config.toml
n_mels = 64
norm = "groupnorm"
stem = "single"
rnn = "gru"
rnn_layers = 6
beta2 = 0.999
max_precond_dim = 512
merge_dims = true
warmup_steps = 100
weight_decay = 0.07
adamw_weight_decay_other_params = 0.05
Rows from block 5, named by matrix and row number. Each number is 128 + 24 x the weight over the matrix's rms, rounded and kept within 0 to 255. All counts start at 0.
# weight_hh_l0: GRU recurrent weights (gates r, z, n stacked) (model.rnn.2.rnn.weight_hh_l0, 768x256), inputs 64-127
weight_hh_l0.255 [120 128 135 133 106 128 110 152 134 149  98 111 116 115 161 149 141 155 135 145 157 142 129 112 121 122 132 173 105 153 110 114 142 120 154 111 120 139 134 149 119 139  97 150 117 123 129 146 124 154 127  98 126 143 140 134 141 117 153 127 125 118  92 105]
weight_hh_l0.256 [123 127 145 114 121 149 121 116 157 137 138 131 149 150 102 162 143 123  99 145  89 154 146 149 113 182 158 122 127 111 138 123 198 114 139 126 139 145 148  85 158 177 119 135 125  70 110 161 134 121 138 104 128 117 110 149 110 104 148 165 107 117 115 153]
weight_hh_l0.257 [103 119 138 149 109 133  76 135 162 149  99 138 122  97 128 116 149 116 131 124 133 114 143 115  94 112 158 133 130  83 149 115 114 128 115  54 114 167 136 140  88 157 166 114 158 153 101 107 137  91 109 146 101 145 127  98 121 120 164 113 148 129 145 104]
weight_hh_l0.258 [119 106 100 118 126 122 136 114 148 179 143  89 141 117 143 140 112  88 135 149 107 114 109 122 115 135 146 151 136 113 127 118 141  98 164 139 154 143 114 101 123 125 136 125 103 130 126 128 165 109 130 155 102 129 153 140 115 162 167 105 138 134 135 104]
weight_hh_l0.259 [158 136 115 126 168 136 122 117 198 108 152 119 124 130 177 120 132 102 104 157 115 136 148  84 101 123 142 169 100 137 139 115 107 125 154 154  98 110 140 137 118 133 130 165 134 117 117 106  67 146 113 138 120 160  84 138 114 111 136 126 122 137 126 144]
weight_hh_l0.260 [112  70 149  96 106 181 159 147 149 144 133  97 181  98  97 138 130 154 136 137 113 173 135  83 100  88  92 117 183 104 102 126 129 105 110 115 103  97 147 113 154 116 116 110 162  81 140 137 152 125 129 177 121  75 140 116 122 170 103 121 123 116 195 141]
weight_hh_l0.261 [110 115 169  86  48 107 146 115  70 102 147 118 118 147 117 163 140 140 100 117 140 116 182 169 112 146 166  96 128  99 124  83 127 145 100  97 100 127 190 101  95 153 105  77 101 128 145  99 150 123 166  96 168 140 145 140 103 110 135 108 115 130 135 148]
weight_hh_l0.262 [ 75 158 100 140  98 113 139 135 103  93  96  69 125 163 114 119 109  94 194 158 115 192 179  63  95 138 157 108 206 175 131  46 111 127  98 116 139  85  79 144 126 102 135 118 168 101 141  84 159 162 106 160 125 125 190 129 102 140 153 163 156 113  89  97]
weight_hh_l0.263 [161 187 130 111 143 123 130 131 179 148 160 134 132 110 181 154 118 133 121 111 102  86 120 179  90 157  80 143 131 137 139 155 138 168 180 121 128 103 130 111 114 142 102 142 159 138 160 109 143 150 143 109 115 170 122 128 143  95 162 142 112 100 136  91]
weight_hh_l0.264 [ 87 113 132 108  90 115 102 158 120 214 127 124 102  97 118 108  66 130 125 109 135 114 124 106 153 122 130 164 122 139 116 128 102  91 115 137 167 184 148  73  78 113 155 100 164 149  89 149 125 124 122 139 153 154 127 128  80 118 161 117 139 110 169 175]
weight_hh_l0.265 [112 119 166 125 139 169 147 125 105 163 140 120 141 152 120 127 135  87 108 103  93 141 103 135 112 135 118 107 108 124 169  93 149 168 123 107 123 131 125 146 116 139 134 130 137 142  98 137 115 158 144 112 131 142 137 121 156 106 162 128 121 138 112 125]
weight_hh_l0.266 [118 123 129 144 144 154 171 144 137 196 114 107 123  80  94 120 110  92 131 121 121 145 142 135 141 112 138 167  85 171 130 108 148  96 126 108 120 118 148 110 173 143 108 104 134 153 106 179 105 132 105 133 105 114 114 123 193 145 101  82 111  80  99 153]
weight_hh_l0.267 [144 166 104 139 103 125  58 116 120 124  67 114 131 156 167 122 112 144 117 129 143 117 160 160 113 153 108 136 148  79 124 130 105 126 158  75 146 130 114 124 140 101 123 135 122 158 145  80 107 156 103 119 103 125 117 147 136  84 104 131 128 197 128 106]
weight_hh_l0.268 [129  99 180  94 174  82 139 113  97 182  59 112  95  80 103 168 197 116 160 125 186 174 155 159 124 120 109 180  93 101 103 113 115 162 121 164 118 136  87 149 179 131 134 127 147 146 137  98 110 137 139 190 149  89  89 175 119 120 139 160 139 185 139 104]
weight_hh_l0.269 [149 136 112 128 103 106  92 138 126 113 174 158 136 117 150  63 141 128 120 129 126 104 150 137 157  83 146 136 114 154 143 117 122 168 135 124  92  85 122 127 105 111 147 140 121 100 125 134 143  93 129 128 117 147 133 128 147 161  89 158 177 105 117 115]
weight_hh_l0.270 [109 129 142 137 151 158 120 167  99 100 138 150 101  99 106  73 172 126 150 105 154 105  87 137 130 151 110 135 117  91 126 134 148 143  86 112 151 155 157 109 136 132 102 162 135 134 138 167 185 136 130 129 112 135 122 149 145 154 184 107 124 126 138 178]
weight_hh_l0.271 [129 120 120 135 111  77 139  94 115 151 111 122 127 118 137 125 111 145 172  95 123 150 119  92 134 100 130 126 136 138 121 155 133 106 148 139 113 127 117 136 113 139 102 138 140 160 106 108 132 113 162 131 119 146 151  96 110 137 104 120 131 168 148 136]
weight_hh_l0.272 [129 183 135  92  99  97  93  95 119 150 119 112 109 220 186 167 107 116  78  78 104 177 124 161 151 100  75  81 177  82 110 128  90 133 117 131 119 137 135  95 124 159 135 165 109 159  88 159 130 143  96 150 143 147 111 145 150 115 120 117  61  92 170 168]
weight_hh_l0.273 [159 103 138 149 120 103 113 126  94 199 153 151 110 113 162 122 142 137 140 137 101 125  87 137  98 131 145 128  74 133 163 130  66 118 142 135 113 141 139 113 106 131 130  72  71 127 101 137  98 112 161 138 150  84  92 108 120  99 113 121 131 139 138  88]
weight_hh_l0.274 [ 97 104 108  99 141 158 140  94 140 112 138 133 155 171 154 183 160 145 108 129 115  83 112 140  70 124 191 186 129 116 139 122 149 102  54 129 100 101 108 150 113 134 123  96 159 129 129  97 139 120 162 121 129 120 153 106 101 135 165 117  90 104 120 140]
weight_hh_l0.275 [176  85 153  80 156 122  97 120 112 128 113 162  96  83  80  72 109 101 146 151  75 121  71 217 169 132 131 136  97 135  91 149 107  55  91 136 102 150  98 188 106 123 115 140  87 120  80 158  82  86 114 148 114  82 136 129  56 116 120 122 135 161  99  84]
weight_hh_l0.276 [125 110 140  98 142 125  93 123 111 139 127 106 167 139 157 154 130 141  92 146 142  88 146 120 107  90 137 143 157 119 109 153  99  98 104 155 171 109 114  91 121 104 135 122 146  98 117  89 170 104 160 110 157 116 139 162 144 156 154 105 133  95 107 113]
weight_hh_l0.277 [162 147  96  97 145 109 145 156 156 133  95 143 146 117  92  77 156 147 137 150 138 167 146 149 128  96 173 133 162 138 139 165 138 151 123 122 138 110 118 143 117 120 112 119 178 146 170  84 144 129 148 148  86 118 117 132 109 127 112 107 140 103 129 114]
weight_hh_l0.278 [173  98 115 125 131  92 140 102 103 119  97 130 130 141 123 166 114 137 115 147 131 116 123 135  89 186 129 104 114 124 147 138 157 173 102 130  31 196 167 155 145 100  82  83 155 144 142 174 135 150 117 154 123 115 163 167 142 149 155 111  95 149 133 126]
weight_hh_l0.279 [112 128 160 182 100  90 125 131 143 120 179 127 128 149 115 109 111 112 120 100  94 119  93  92 109 164  96 128 182 110 140 121 106 101 149  55 127 160  92 147 185 172 160 161 125 153 147  85 107 148 109  99  74  94 138 119 164 104 121 147 137 125 104 145]
weight_hh_l0.280 [112 134 161 125 119 128 136  96 135 117 152 132 176 142 142 122  92 128 109 177 107 140 113 186 134 123 102 192 109 173 165 147 125 147 167 134 136 140 115 157 159 114 155 164 151  92 130  75  93 123 148 159 107 110  87 131 118 106 133 145 190 129 125 128]
weight_hh_l0.281 [ 61 164 114 100  67 133  88 145 163 179 114 136 114  82  99 103  61 103 117 163 149 129  70 137 127 139  87 126 128 146 146  94 191 168 136 179  93 151 130 153 150 122 139  78 130 160 118  83 136  81 116 125 161 140 126 118 181  51 157 146 117 109 190 124]
weight_hh_l0.282 [107 127  57 191  91 146 168 141 113 128 194 116 123 121 132 138 108 175 134 191  83 106 167 150  88 109 190 114 185 102 123 133 204 128 137 164 111  81 138 129 107 164 182 134 198 187 182 135 183 121  92 166 141 133 146  81 131 171 124 155 133 157 120 172]
weight_hh_l0.283 [157 102 148 136 140 110 136 117 178 142 186 132 144 109 157  68 112 130 169  75 137 100 145 136  97 128  78 126 156 183  94 118 153 131  78 186 132 146 159 178 183 112 126 108 130 123 177 151 198 167 159 193 128  94 138 114 158 149 132 196  93  94 141 100]
weight_hh_l0.284 [113 119 106 130 150 138 155 161 107 165 119 134 139 100 110 138 136 131 145 136 120 147 131 133 125 140  91 162  72 129 117 191 111 117 170 156 161 116 142 117 137 149 155 134 168 141 116 111 159 111 123 149 117 139 127 148 148 139 111 109 162 152  99 112]
weight_hh_l0.285 [176 146 115  73  95 116 162 122 164 156 123  96 148 196  92 148 152 117 158 113 136 111 163  90 146 104  99 156 155 122 102 148 152 113 134 142 131 151  94 135  95  95 111 153 122 133  89 175 151 105  80  90 157 132 166 169 127 113 110 143 101 108 144 164]
weight_hh_l0.286 [115 156 181 148  98 164 155 150 146 136 139 109 164 155  96 162 168 126 147  97 145 122 123 128 117 122 118 137 134  73 157 105 180 142 100 149 150  81 134 116 152 147 118 102 155 114  93 168  91 149 109 162 132 100 159 117 133 121 148  85 136 150 182 135]
weight_hh_l0.287 [126 118 146 157 140 117 171 147 118 200 119 135 155 156 111 104  84 102  97  78 131 107 129  97 112 156 103  78 188 143 124 138 173 138 134 137 125 109 160 116 126 123 134 132 159 164  93 126 151  84  69 143 142 106 150 107 132 131 169 103 158 105 162 130]
weight_hh_l0.288 [108 143 124 139 130 111 113 126 167 107 156 131 144 125 146 194 129 134 147 166 176 117 175  95 134 168 141 137 135 132 130 107 143 132 128  84 136 168 123 116 101  96 178 168 125 121 126 136 126 103  83 101  76  77 153  80 103 181 132 177 165 150 156 114]
weight_hh_l0.289 [135 103 184 110 122 110 147 169 153 117  97 123 116 109  97 115 149 135 124 116 142 167 159 125 155 143 135 138 126 127  99 149  79 123 146  94 148 129 142 145 149 135 132 152 124 145 126 145 158 133  94 137 136 143 148 114 155 135 173 168 157 138 162 129]
weight_hh_l0.290 [129  70  91 119 162  62 130 112 149 147 100 158 105  90 139 212  81 161 172 126 192 188 121 129 138 119 151 158  72 127 142 151 157 138 125  61 146 175 132  96 141 171 127 122 143 126  71  52 103 155 112 123 132  94 161  78 139 144 143  89 174 131 144 160]
weight_hh_l0.291 [134 103 136 120 141 106 126 108  85 135 142  89  78 120 120 135 163  98 122  97 136  77 123 160 129 113  89 138 138 144  87 144 126 150 174 140 104 111 118 132 114 127 181 131 107 133 170  93 132 158 106 161 140  94 116 120 163  86 121 170 152 165 113 152]
weight_hh_l0.292 [140  87 173 166  56 175 123 110 114 137 137 109  69  94  97  71 195  84 113 173 130 116 127 108 109 186 140 106 168 143 140  94  94 117  73 101 168 184 187 135 115 102 102 101  90 198 100 165  79 140  87 119 129 119 193  78 124 148 153 131 125  95  90  68]
weight_hh_l0.293 [130  91 113 119 161 102 149 132  45 132  58 114 165 143 108  71 117  82 159 172 115 148  90 124 149  90 142 158 127 138  74  88 129  99  60 174  99 230 162 161 185 122 129 128 235 124 105 140  67 125 127  70 112  94  73 103 138 131  77 152 145  70  98 134]
weight_hh_l0.294 [126 133 113 135 169  92 161  99 157 103 138 148 119 112 154 145 115  97 130 111 178 140 152 143 140 166 164 179 131  65  86 130 175 160 138 134 155 170  97 114 130 119 102 133 144 121 129 128 152  93 100 122 186 121 198 137 103  80 133 107  87  98 125 122]
weight_hh_l0.295 [129  97 134 134 168 132 101 159  81 111  67 146  94 139 136 136 169 137 122  99 145 156 138 109 156 118  78 106 115  84 137 165 131 132 109 142 146 159 155 167 120 146 160 112 132 138 126 208  95 123 154 126  92 157 158 152 107 129 152 154 101 212 175 130]
weight_hh_l0.296 [122  64 155 136 120 116 139 137 101  88 174 209 156 153 154 155 179 114  89 184 100 101 124 143 113 156 129  68 117 157 152 125  46 116 121 100  71 155 112 102  92 108 131 163 128 145 142  72 165 127 139 140 138 115  75 136  94 127 119 114 144 114 149 130]
weight_hh_l0.297 [129 135  67 156 118 124 135 137  97 140 167  64 170 148 157 106  99  98 118 150 158 139 118 123 124 132 121 101 129 161 108 115 165  99  95 104 156 131  87 113 106 124 151 129  90 121 111 137 105  98 122 130 115 130 131  86 140 103 135 151 140  67 123 135]
weight_hh_l0.298 [113 102 156 128 134 125 145 165 143 120  99 151 112 153 170 141 125 129 115 120 155 175 165 121 124 157 105 150 146 106 126 145 105 103 128 165 124 168 151 153 121 155 106  75 124  61 123 126 133 139 116 108 115 119 122 118 150 134 223 164 116 109 138 107]
weight_hh_l0.299 [129 100 139 120 172 131 170  75 118  74 104 102 131  91 115 160 137 119 119 129 139 150  90 149  70 133 130 103  98 152 192 168 170  98 153 169 137 100 112 138 132 106 118 126 166 175 144 165 102  68 150  92 134 116  94 136 159 170 138 130 136 102  83  73]
weight_hh_l0.300 [ 96 130 132 134 127 137 145  94 148 111 137 135 147 159 147 105 162 162 110 153 116 112 123 114 119 137 193 151 129 112 169 120 150  85 124 171 120 136 154 120 121  96 138 161 109 122 105 129 162 108 130 146 132 131 101 139  93 168 150 166 136 145 158 190]
weight_hh_l0.301 [130 189 112 167 132 129 158 129 135 105 167 140 137 123 145 142 123 206 137 196 131 135 153 130 168 154 113 128 146 116  91 159 101 135 138 135 116 101 126  81 162 119 135 154 145 136 111 117 116  97 131 164 127 120 124 123 119 177 113 137 149 179 153 126]
weight_hh_l0.302 [121 159 134 137 129 145 149 174 105 136 102 122 106 113 122 127 107 114 133  88 188 155 130 112  96 100 127 101 100 137 131 142 118 136 158 127 128 106 106 123 169 134 148  81 134 117 125 114 106 105 128 128  80  68 182 116 125 167 131 134 112 135 139 116]
weight_hh_l0.303 [131  78 101 114 105 180 127 164  62 178 114 113 163 122  95 133 130 111 108 146 123 116  93 139 118  96 106 128 142 156 129 129 130 124  97 133 124 145 149  88 117 137 119 107 189 122 158 143 137 122 159 147 130 157 145 123 136 126 143  87 127 162 122 171]
weight_hh_l0.304 [149 120 100 134  88 159 128 146 151  88 144 109  85  91 159 111  75 115 103 133 100 213 167 202 197 105 174 123  67 114 156 147 171 143 130 158 115 110 143 125 185 104 152 103 106 123  62  64 148 124 134 101 133 142 148 133 104 124  93 171 122 145  61  88]
weight_hh_l0.305 [164  46 189  94  84 168 153 117 177  92  67  71 144 148 137  82 203 116 107 113 140 128 106 110 170 166 139 191 134 155 141 120 183 153 148 143 134 121 132 144  86  21 148 165 124 114 148  32 149 133 120 117 156  90 139 139 108  78 127 126 192  52 119 161]
weight_hh_l0.306 [ 97 143 172 136 137 123 140 159 164 132 174 137 103 163 134 118 138 140 108 148 132 113 159 113 134 111 156 124 157 160 115 145 129 129 148  99 104 141 109 123 156  99  80  74 104 144 160 121 136  99 106  99 165 103 185 130 134 165  75 103 172 120 127  84]
weight_hh_l0.307 [133 103 167  97 101 157  85 131 141  85 124 126 196 133  93 118 103 126 146 128 109 135 118 132 103 165 148 108 198 106 164 113 138 126 146 156 112 111 166 106 130 114 116  85 125 120 171 174 138  96 166 149 107  93  84 148 117 123 118 111 135 135 113 112]
weight_hh_l0.308 [ 98  65 111 144 124 135 169 139  85  79 180 153  89 108 112 147 130 104 137 115 142 119 135  92 167 141 163 178 135 126  86 104  76 122 107 130  61  77 104  91 109  85 117 163 162 150 100 148 132 107 102 107 109  40 169 149 114 139 133  86 140 174 128 184]
weight_hh_l0.309 [133 187 146  84 124 102 178 141 117 120 114 166 115 100 140  99 139 129 183 101 139 101 158  94 142 162 146 111 152 134 149 104 106 167  88 100 125 172 142 113 129 105 102 157 124 113 190  91  96 145 156 134 193 115 142  75 116 123 123 170 119 109 146 103]
weight_hh_l0.310 [121  84 132 144 151 140  76 130  95  91 142  75 120 133 129 102  95 184  93 155 148 101 166 161 122 131 126 121 161 106 114 139 103 135  77 134 152 159 119 144 124  95 147 187 113 112 114 125 154 107 102  74 101 119 168 142  95 139 157 150 196 185  78 140]
weight_hh_l0.311 [103 175 132  94 140 151  94 143 121 119 101 120 131 140 101  70 141  89 174 152 173 135 136 111 136 167 116 136 119 100 106 121 126 134 131 130 132  98  98 113 100 148 135  99 127 141 132 116 148 150 180 115  93 132 143 103 151 133 107  76 144 156 145  99]
weight_hh_l0.312 [166 109 146 142 143 113 135 149 153  92 121 112 118 112  92 110 125  67 138 144 162 115 162 124 140 120  95 189 149 163 102 120 146 132 120 116 115 110  94 107 143 127 125 184 111  74 128 118 127 143 102 155 110 167 226 131  98 118 168 122 201 122 122 106]
weight_hh_l0.313 [121 128  99 132 136 153 159  52  66 141 126 137  58 194 146 161  78 161  84 135 111 134 157 130  98 145 128  19 213 155 131 121 171 126  78 140 179 106 171  94 150 126 153 151 122 117 123 176  72  96 162 141  81 169  99  96  81 111 173 142 101 155 140 127]
weight_hh_l0.314 [131 147 140 137 116 144 168 185  60  65 102  86 165 118 151 129 120 127 142 157 193 145 172 125 101 111 188 130  84 131 176 147 166 191 149 124 128 140  98 169 123 156 180  89 111 164  86  69 109 171 158  99 172 114 108 171 109 103 176 114  92 179 126 121]
weight_hh_l0.315 [136 123 138 138 117  95 144 131  51 164  94 177 141 132 169 138 142 125 141 162 112 143 152 119 162 170  63 114 123 132 100 141 103 125 136 116 153 102 129 105 131 211 117 125 148 114 123 143 136 116  95 155 148 155 104 124 120 123  93 119  69 173 149  98]
weight_hh_l0.316 [112 157 133 172 104 119 153 129 132 103 173  97 134  90 156 139  65 173 119 128 111 130 131 153 121 117 134 116 117 153 122  92 124 141 119 116 100 155  90 119 117 117 153 129 151 141 178 119 119 173  34 170 122 157  89 131 139 123  95 118 178 100  78 153]
weight_hh_l0.317 [123 136 148 125 136  98 123 103 125 160 168 121 170 110 136 133 167 126 119 114 149  93 160 134 121 138  73 107 137  94 154 115 137 135 109 139 153 154 114 110 122 154 145 116 133  87 146 134  97 166 152 108 165 124 151 124 174 167 144 118 140 139 140 181]
weight_hh_l0.318 [ 90  96  86 123 126 135 103 132 158  86 144 160 119 155 153 162 117 135 162 126 125 146 123 134 137 118 128 154  80 134 148 157 151  80 136 150 170 100 128 151 103 134 135 128 131 154 101 155 140  77 139 164 110 173 128 113  92 149 124 120 133 122 138 133]
weight_hh_l0.319 [151 128 139 153  93 163 119 155 158 117 146 142 116 118 125 141 129 113 137 152 172 141 167 136  98 138 123 147 143 113 146 129  97 145 159  92 125 124 129 141 117 128 134 133 122  91 153 107 130 143 109  96 139 128 119 146 134 137 144 109 123 131 145 138]
weight_hh_l0.320 [156 121  66 144  89 105 142 170 166 141 180 118 141 111 103  82 104 112 137  73 119  97  91 128 158  95 121 148 164  94 118 117 118 162  79 136 157 174  90 110 113 118 121  62 124 178 127 106  81 126  58 169 151 182 114 119 137 135 145 121  93 104  91 156]
weight_hh_l0.321 [ 84 115 153 125  85 137  87 176 144 149 135 103 123 140 180 140 135 163  82 121 127 119 181  81 191 168 198 157 111 126 101 106  75  87 138 145 143 175 131 145 126  85 175 138 132 113  91 138 109  58  73 159 149 147 216 135 147 117  80 142 144 114 166 108]
weight_hh_l0.322 [154  82 181 118 131 145 167  81 197 128 112 145 105 157 133 130  93 105 122 158 103 123 147 127 121 140 130 141 125 174 163 132  99 158 135 102 141 127 128 116 103 121  95  97 133 120 125 103 154 171 116 155 127 128 147 137 135 114  55 126 115 128 133 145]
weight_hh_l0.323 [ 95  94 115 228 129 118 162 165 113 158  45 140  86  97  90  67  95 151 129  99  96 139 105 127 139 108 138 148 138 100 109 146  92 127 101 167 123 129  95 160  98 139 148 121 114  86 158 114 106 141 161 101 141 121 108 141 110 124 148 153 115 124 159 124]
weight_hh_l0.324 [106 144 130 115  72 139 185 130 100  11 149 112 166 121 170 139 112 134 164  65 132  96 122  96 162 132  89 111 115 120 146 154 174 104 178 149 153 146 136 192 103  71 119 130 134 155 144 128 153  80  75  98 151 150  99 176 221 157 127 107 145  99 154 171]
weight_hh_l0.325 [144 136 105 131 155 227 185 176 118 132 121  78 130 129 146 120 141 128 152 139 111 118 146  89 118 189 164 144 130  88 167 114 126 110 132 107 153 108 132 116  92 143 115 147  99  87 134 103  90 158 112 171 120 125 128 164 101 142  94 129 165  66 143 171]
weight_hh_l0.326 [127  96 154 101 186 119 150 106 117 116 104 116 152  81 104 137 124 114 154 103 129 133  99 126 140 141  79 116 121 104 136 134 117 117  98 139  97 220 105  96 104  84 179 124 216 137 104 157 125 147 149 141 140 106 141 109 111 210 147 142  98 110  89 111]
weight_hh_l0.327 [141 142  94 138 138 136 124  74 175 106 145  98 126 118 152  96 146 167 148 120 123 156 136 114 116  69  80 111 150 131 171 132 162 124 106 128 114 107 154 119  92 129 138 148 132  76 110 137 124 138 159  91 142 148 130 120  86 145  88 107 119 120 138 133]
weight_hh_l0.328 [ 86 154 111 133 130 122 105 139 125 150 139 113  88 120 152 139 110 134 128 163 120 161  83 163 106 132 167 115 141 126 127  88 145 139 136 117 118  83 114 154 162 148 121 183 156 105 158 126 175 172 120 136 104 122 196  95 163 166 171  75 144 155 136 145]
weight_hh_l0.329 [ 84 112 105 107 118  97 123 118 137 175 117 162 147 120 145 148 133 113  91 124 117 107 118  79 107 162 113 132  92 109 166 137  61 125 128 129 147 107 147  86 116 126 109 164  99 148 138 120  84 117 133 129  92  55  91 114 133 142  90 149  69  74 167 139]
weight_hh_l0.330 [145 118 108 131 122 146 176 111 185 139 143  99 110 107 195 133 109  67  55 130 163 119 148 112  86 117 111 111 148 144 152  90 134 112 139 109 109  78  74 131 179 127 111 159  50 116 103  92 101 129 150 138 145  98 142 142 122  24  95 122 105 142 151 120]
weight_hh_l0.331 [127 165 141 106 120  67  74 119 163 125 157 118  71 134 137  52 150 114 172 208 127  39  48 109 187 184  90 152  81 157   8 127 182 151  88  86 152 102 185 163 132  76 130 156 128 144 135  84 207  77 150 118 145  72 139 102 187 113 154 154 132 138 158  90]
weight_hh_l0.332 [180 110 133 140 152 127 125  80 136 215 132  90 131 122 123 123 140 144  93 130 151 181 132 110 105 106  99 167 160 143 108 157  84 101 100 139 123 116 170 141 141 160 112 136 145 187 154 142 117 149 153 125 114 151  92  81  92 170 126 134 147 141  78  87]
weight_hh_l0.333 [106 163 104  94 144 116 174 138 138 145  82 141 116  51 115 101  99 129 184 107 133 139 121 152 157 131 134 124  76 134 113 153 119 126 115 139 152 100 108 113 121 129 128 118 129 170 129 129 135 149 119 123  92 175 105 134 175 157 124 116 130 148 103  76]
weight_hh_l0.334 [126 146 140 143 127 111 135 124 132 131 116 123 102 158   4 110 128 141 107 136 112 145 141  70 134 123 157  95 114 130 109 133 130  91  97 143 132 135 142 131 104 151 127 135 132 167 167 116 114  91 102 146 123 147  88 148 112 120 150 139 145 128 102 133]
weight_hh_l0.335 [ 86  87 172  83 138 116 122 112 124 107 194 149 163 132 134 129  94 144 122 148 109 126  96 113  75 169 129 101 138 132 152 130 123 148 149 221 194  82 117 114 109 150 133 133 167  61 115 121 107  97  55 100 109 143  99 145 158  82 106 145 146 125 158  63]
weight_hh_l0.336 [133 114  94 107 111 116 121 131  76 105 141 148 168 150  80 144 105 167 108 133  81 151 101  86 164 126 186 172 160 106  65 173 156 142  95 135 121 117 125 172 157 101 118 105 130 162 101 141 138 132 117 125 151 154  39 141 117 113 143 146 151 172 100 126]
weight_hh_l0.337 [ 90 199 156 156 133 175 138 177 142 156 117  92 125 152 140 116 123 172 149 145 147 154 145 159 136 153  82 139 116 139 163 130 183 186 122 125 155 166 155 116 154 100 107 112 115 134 125 107 109 104  99  96 115  96 183  92 129 134 104  98 191 146 171 115]
weight_hh_l0.338 [129 151 149 114 155 120 115 141 122 122 116 116 139 152 140 144 144 124 214  90 122 123 100 124  97 111 125 109 143 120 141 129 122 118 138 122 141 134 155  94 157 135 102 120 139 111 140 134 112 104 169 147  89 111 154 165 121 130 134 161  91 134 132 127]
weight_hh_l0.339 [ 97 157 166 138  97 157 215  96 173 156 141  97 127 120 120 101 138 100 111 153 174 130 137 132  98 111 124 112  68 141  89 134 110 139  78 131 109 150  92 121 156  88 153 163 169 107  97 144 146 118 140 112 104 122  35 175 135 113 137 131 155 151 122 117]
weight_hh_l0.340 [135 159 137 134  88 115 139  80 134 151 107  96  96 192 123  47 124 105 110 133  97 140  99 124 144 130 168 119  83 135 176 101 151 124 114 136 142  80 101 143 107 136 101 161 110 148 137 112 109 117 137 156 159 133  86 123 152 112 106 160 141 120  96 110]
weight_hh_l0.341 [141 128 150  96 137 126 117 121 119 108 127  89 151 137 146 143  94  51 133 120 157 130 146 105 149 115 164 113 167 144 104 135 157 217 162 125 107 146 113  86 139 164 151 145 156 101 101 156 145 136 117 126 110 137 137  91 122 127 140 113 162 120 133 127]
weight_hh_l0.342 [164 115 139 134 125 121 172 117 152 128 142 158 139 107 114  88 150 118 107 104 123  94  36  97 164 102 118  87 143 100 163 140 133  94 130 176 122 142 147 119 137 161 168 154 121 135  96 149  89 132 152 124 106 111  83 156 108  94 107 118 207 129 164  74]
weight_hh_l0.343 [178 102 108 140 145 124  76 102 193 169 149 106  78 119  82  71 142 187 133 147  85 134 140 161 122 179 129 121 114 173 139 109  75 127 155 106 142  59 150 134 151 138  80 130 100 105 115 169 141  81 119 154  75 134  77 146  97 120 159  80 103  92  76 112]
weight_hh_l0.344 [157 154  85  90 115 176 114 125 176 192 118 130 107 145 122 139  95 146 131  53 103  95 100 172 174 123 133  49 112 137  78 182 120 116  92 123 137 189 137 169 207  98 173 165 144 178 125 112 149 130 111 229 176  80 133 113  84 215 138  99 175 153 183 142]
weight_hh_l0.345 [189 117 161 138 150 148  72 142 130 168 150 117  98 161 140 120 122 125  93 115 123 137 131 136 164 111 179  95 120 164 152 120 131  99 113  92  89 130 114 103  84  94  98 164 129 145 148  97  98 142 116 125 137 163 124 117 117 101 152 136 163 112 115 116]
weight_hh_l0.346 [108 113 153  98 129 128 151 147 162 133  91 145  98 186 116 107  57 137 121 115 109 152 121 157 103 102 162 144 128 116 123 138 116 108  90 173 133 142 122 120 104 180  90 124 152 110  74 125 145 158  90 119 197  45 194 131  96 115 109 146 127 116 148  81]
weight_hh_l0.347 [112 124  66 164 108 111 142 104 100 114  86 170 148 159 117 157  82 151 161 186 134 126  65 154 157 111 107 114  83 128 139 164 123 114  76  73  67  58 112 178 158 107 126  74 133 120 103 178 148 145  92 180 187 144 124 121 109 150 144 166 207 118 151  84]
weight_hh_l0.348 [133 159 136 114 149 134  96 111 193 169 116 108 171 111 117 150 102 129  92 127 151 164  53 124  92 142 179 139 116 112 143 109 150 152 131 189 124 120  69  86 130 123 115 179 218 120 149 113 144 149 165 133 120 130 137 183  87  83 189 122 147 111 111 119]
weight_hh_l0.349 [ 89 113 158 152 122 118 149 112 127 182 107 184  95  99 120 156 138 136 123 118 136 175 144 109 107 105  72 151 130 178 120 167 144 143 125 108 163 161 147 104 152 122 117 120 127 159 180  95 150 140 139 116 122 114  95 156 173 128 136  98 133 176 172 101]
weight_hh_l0.350 [114 164 130  98 128 126 127 130 104 110  70 128 140 148 122 157 143  88  96 108 175 129 165 117 193  99 113 127 138 113  64  93 138  79 142 125 164 123 118  89 134 138 114 166 136 123 118 162 122 104 138 149 141 149 134 106 123 116 133  83 108 135 147 141]
weight_hh_l0.351 [140 105  94 170 130 157 120 106 116 152 127 192 143 143 126 126 127  63 126  81 137 104 158 125 134 146 105 115 143 103 175  95 158 150  90 124 128  77 135 161  90 109 127 144 102 170 113 109 145 143 127 149 178 149 108 111 119 104 130  80 151 189 126 119]
weight_hh_l0.352 [100 137 146 136 175 123 147 143 170 137 125 153  97 147 110  91 107 164  61 151 107 141 135 129 149  84 146  99 175 112 127 106 102 111 147 120 106 123 120  54  75 156 142 109 119 145  63 163 129 153 138  97 140  81 177 162 108 111 162 157 138  91  74  96]
weight_hh_l0.353 [126 123 127 132 124 151 105 158 163 135 121 131 164 127 144 102 149 162  81 132 115 149 136 149 141 113 110 159 158 123 132 123 147  80 117  96 128 127 142 110 120 129 136 174 136 121 120 180 144 130 120 116 136 137  98 134 118  97 151 142 136 123 125 122]
weight_hh_l0.354 [146  78 131 106  95 139 173 174  84  45 145  84 128 180 142 147  97 139 118 133 102 177 136 129 151 157 125 142 195 129 164 155 151 124 188  95 157 158 100 127 104 120  97 158 168 110 167 140 149  80 143 138 147 136 136 121 165 128  75 127 149 134 180 139]
weight_hh_l0.355 [131 140  72 131 139 114 149 135 115  92 121 150 131 113 146 137 115 119 129 127 112 113 137 176  94 116 154  63 143 132 141 133 144 159 123 181 150  98 163 133 154 122 150 134 123 125 112 135 114 131 129 145  92 106 142 142 129 124 146 130 111 120 152 104]
weight_hh_l0.356 [142 139  89 105 154 149 106 145 174 124  92 141 103 138 149 118 102 104 124 104 133 134 125 167 159 132 133 156 116 113 112 117 130 161 167 137 130 163 122 112  80 120 112 145 145 104 130  86 162 116 132 150 164 132 134 141 127  86 169 115 103 117 134 133]
weight_hh_l0.357 [146 146 141 106 160 115 138 141 172 115 109 146 118 110  95  94 138 130 157  95 138 104 153  89 149 182  95 183  72 134 130 152 111 115 208 104 140 110 149 145 114 138 106 103  92 111 115 103 166 160 122 110 146 154 125 168  84 151  91 124  89 165 176 164]
weight_hh_l0.358 [136 147 127 140 120 117 138 125 148 162 157  91 136 146 108 129  90  46 146 117 100  98 125 118 126 135  96 111 186  95 194  96 146 137 101 170 143 173 112 125 112 181 148 128 181 147 123 119 154 217  67 128 149 151  88  75 113 108 149 128 100 122 114 137]
weight_hh_l0.359 [110 139 194 137 121 111 128 112  97 164 118  94 128 113 154 131 143 121 129 127 153 129 121 141 129 107 111 128 113  78 113 137 104 123 123 166 138 130 116 179 147 126 119 138 115 127 161 123 104 124 143 129 101 117 154 153 196 102 125 137 125 126 129 133]